config.toml
eps = 1e-08
batch_size = 64
weight_decay = 0.04
Rows from block 7 of a small image classifier, named by matrix and row number. Rows with one number belong to one channel. Each number is 500 + 40 x the weight over its row's rms, rounded and kept within 0 to 999. All counts start at 0. Numbers have three digits each.
After each channel's rows are labels from the 100 images, of 14976, where the channel reaches its highest value: "top examples" is what is common among them. Only what is clearly more common there than usual is listed. The data: rosettes with rotational symmetry.
# convs1: first pointwise conv (model.blocks.7.convs.1.weight, 384x384x1x1), inputs 110-164
# convs3: second pointwise conv (model.blocks.7.convs.3.weight, 384x384x1x1, transposed), outputs 110-164

convs1.295:430510497398526528551475516478523496535496479513438497490520534508458473460545520452516497496443517543469501506516542433484493430428493550508489404523394426466446485
convs3.295:520543555559538489524510482444524481544461492551431478521556446545554514491498521466470520483525450486430570492487512486499500500488431485496550442477431532480508547
top examples: pinwheel

convs1.247:460465583501419532528516574448527440431408474397492479502504416527557489426476440511440531463564502475523550436490488567506624527518547495502564471552507553506457489
convs3.247:476510535562479452506454412576494551500466461448542472483497499492489518529529499489497477511518473498532429593539464546560488576499481506531460538532438493493589482
top examples: pinwheel; three-fold

convs1.63:506574476523574522490432497521490492497529534566475499515529471546542512458530521478527502541491526574456485487560601489569519599555507499612511557497465488434469510
convs3.63:478583486409425549538460447448499474548476440511555483490500460427515555460553562540477509489484503495487497465472514448386517523513478462450500515514481557482528488
top examples: three-fold

convs1.191:456491510497450470534499508516464471462523535545539429405521520525443505511529524396530494467512538582512516476577497508487447533489489534530425465519504542610518498
convs3.191:467423552566555497530575501515533453441492518448469441552556485464496461592476463482577495492423508518569466493510586463619496490493575484470516445435449496603535456
top examples: pinwheel; off centre

convs1.257:440481558534533521431516421454496525518463459516506491521474507529488460528500544506537501493550476465481458575503478563493506477514520487507482531464557485504589528
convs3.257:497623477540497574584542536511508478494462492472543523511502417576572463467466521523470577496581529476566548509490478509477421590497534454454605513491495453605495513
top examples: three-fold

convs1.13:473492432482475489528444515543516456535452496507426425506543504471520560517527522567532616454515468485517446510413484491492554580532482448491510464510586405488527514
convs3.13:498512523543494541601456515519561477418502561478444463544546582530524539504461500475479540500484503569493563435472480523482506506525488490481437559533495426478511556
top examples: pinwheel; ten-fold

convs1.334:476584558446490523492403508528499457584467529546472496493503547466490445446473406517530538513540526490484559426522619568470504532442515594506504508504543491510496456
convs3.334:540450514628400526585552562494524561523570497487520498503503499507628508477492497510518535485562469504475464479485505518587493483519429569511513505504467521454516467
top examples: three-fold; mirrored

convs1.251:512473466515505475542478470468471516519515469489469460484503464530452428479493504549487494547525551462467525375521583468455524425451425522521482478424545417484560490
convs3.251:505560524543460547540410545555497495510560441523425516523469520466577443456493493529532508521597534473467569480464579573438513572503547548538477456567482509500502554
top examples: four-fold; three-fold

convs1.68:503568551522516471511573439529479464516502477513498475505435552586471536473579499518494538442501546511625537492499488543510509469386477489474535534498506513522451503
convs3.68:468523521488501479489494559428563482472559452507481452472488458511467447527482507445571554394485482555493486496447448477499536455501588443488495511487526552477513479
top examples: pinwheel

convs1.2:503516436459492528452468495509506380473416449495499514504492493494545577523475388565476512401526493462527530468472425528499575510526515461534476472492507434527539508
convs3.2:543515520521556536475568450519481507469497522549553525480494581456549512571467581495490510482476469568515523445478535536504444504522526516509502498484473478555464590
top examples: pinwheel; three-fold

convs1.180:532497574494509481401405517503563473464506492554521609528489496492563500454450491462486506526534546504511535497572459542471474503504547548516598562482481538467548485
convs3.180:451570479514467570459509480510539497532480495500555510543445508526479485463504511530533490437498529521501469560464548579471501520507534548556499453472496503519449529
top examples: pinwheel

convs1.342:436489509442426510464440459496508574467534428466498493497536514454485523481492509484444527517421536465586427510466486427496486485490522536520516527407459522467513481
convs3.342:534474530465477543585506582480452582443453474443493535497488458540508400384582488468463524531490475494493491452514499507467540440473560551512492479500390500419569501
top examples: pinwheel

convs1.21:437543447441506503493491433447530485406505538521501511517542528494528506468502465536482562493451494579488515519469469570467510539538487480539496472457460521573387509
convs3.21:468432476552509534491551546486481444502454472454510482510477491506453596540552446527490540698494515481515505466541552499487496491528539573443478503561511528474520504
top examples: three-fold

convs1.214:500542427526500411488489440503469518506482474459494467476451436484419491514467578501511494443487511484498540555519551559521484477501548545486505448414486494462553462
convs3.214:472479545435486546467507508451508516535448516449542474520466533496466486411500498505441546564388463489535454551490499536484462548518503557486526496492598537530484464
top examples: three-fold

convs1.326:486479502574398484502439520475511446545512497496529532494532523501455500625578492464482531488535475468588520481507576610505509506493527513489468526465512481506475572
convs3.326:496501522524546464537470538573548501462495476475444466514481562460529546487483475506507512495442476526444482425523489432443448496438488464470540536455533542471542504
top examples: pinwheel

convs1.213:457508539517543513437561439496521587557477518481521474514510512498422449486480463604475534547506475443464462472489473575511529423519542535505527441523491487531464521
convs3.213:520409575534500506550477470471521516500442534478520544557517505530434475546495515526513484533456456544487470485546492421486488481493431485527485524530542498413440438
top examples: pinwheel; four-fold

convs1.38:443503543508471548474503485526460441471443513488479469501540543439460494531437529541492472549548497515465551522472432524445489456502475547566503451426537478385510510
convs3.38:538539528522496531542508579534504441473447507494505506549497517502510499455479511527488538436506512566496491521454522609495489533497516538512514404440516552499416413
top examples: pinwheel

convs1.281:484494533487535496505478536517494487441474545532447549477443492546489463571561553463484546491469483489526502545468481523526452542503443417491517447496478463494506519
convs3.281:512508470548474549476488496486518439492494499497531506485462393421514488371516394535531515530493493484447467470518531473480560506469415472490510466544466490496494522
top examples: three-fold

convs1.121:435421492491462404462563506516471527579489486489512493525520474555506515455520500595540454497461527514471393366494592491463499503527492449454499477474499543498472518
convs3.121:543502519465497472463483533509521536518533504441497482509507553464484471566552517539509527525585482554415531524488399492492523525479496514519447461509469535469514538
top examples: mirrored; three-fold

convs1.25:516456468484455509480417583432473492323455512506513517464483479510513527497592464536407454423460468551538503465484376507507531497477489528473449490461511577517516537
convs3.25:542536552558415554558442613444474454486488527526549523493535490511525507469483468512515516430558545456480500545524498503519506437449380521525501549521438498447566514
top examples: mirrored; three-fold

convs1.309:586529516512546576512478522394505503567453454488510477468475474543503508427534443414523477490442441462522512457523520457440466445485509564484483506527433539497592538
convs3.309:513476516435531510535482476464479466556469462513468488555482488536530452569568502519568506511513530545560474468442591485539503417489492575533468512513532609531530528
top examples: pinwheel

convs1.203:543529502568494525539437556540494490487522476533535531528503494475564465551494544517476528537520554461592464520529549560456515486542497515517572508518531583496443524
convs3.203:527449532506524471507420476482475543510525455563512479518491496495535518502477448509550497549559531454515438419532491535580647441475465442505430521491519485473503486
top examples: pinwheel

convs1.207:528518536554557508427556519460533425489526473507465520549490544505419507438474488543468485478441446503457533448526512536501406518446473536548486572451546517536442539
convs3.207:498531511503479491374538479508540523511567529454462490512515510483529462428505483474481446547478537502518446536482482541428530552615532495534514472538535526415518448
top examples: pinwheel; off centre

convs1.348:506448464533522466510543525541489511533485506514517547519492551512505482629573521422541453504440481529490469497477476456495491543515503486448482567479519544491487551
convs3.348:523511491594475533449561514445520510479504503469475569488503478517532504421462510491533510491601497502502503454522533494575562507459499516503450497500450482465548505
top examples: three-fold; four-fold

convs1.41:519485535551532472562503470514477458586453439476531443531529495495464433480495480485508483463518489436458528451499571551441508486555514507489498502474500495488504509
convs3.41:559496552624435520547561542501447577453515502477508499540451531465598553553446499456518547538487479580484432466512431539537473474502413556510552468480413497458491481
top examples: three-fold

convs1.202:593504530557447478468504557457506583496509474533531523546519513567480500557533514513494532465555502468549502499435483580496459463451499540558480457556393500515546530
convs3.202:499455512433436478631572440515505504464520529442534501570529482443488538585549514536522536461587527474519488452463503506537413570516446508517568404498571557506504528
top examples: pinwheel

convs1.211:569531457511536524497535471543592434511457477485495521492453555467442552482470522452490444495517480550478531514467473539488515489502516470475521517466491451487486505
convs3.211:470466496453478442442486419539513471514469528512500454496452513500491528459512550500487535471488555457515447435488445497518505511492484476550479542458481477466481544
top examples: pinwheel; ten-fold

convs1.49:474497500575521514481574473465473549529501525460479482458551533458526477465507472523503474506469464430412536556454538508517609623490467494504520490503510449456528531
convs3.49:478538528503474587536535472555498521440451532553455514511492520485509472512419487499441467555531510521522476443520517522533578508533531441524483498506520535511431488
top examples: pinwheel; ten-fold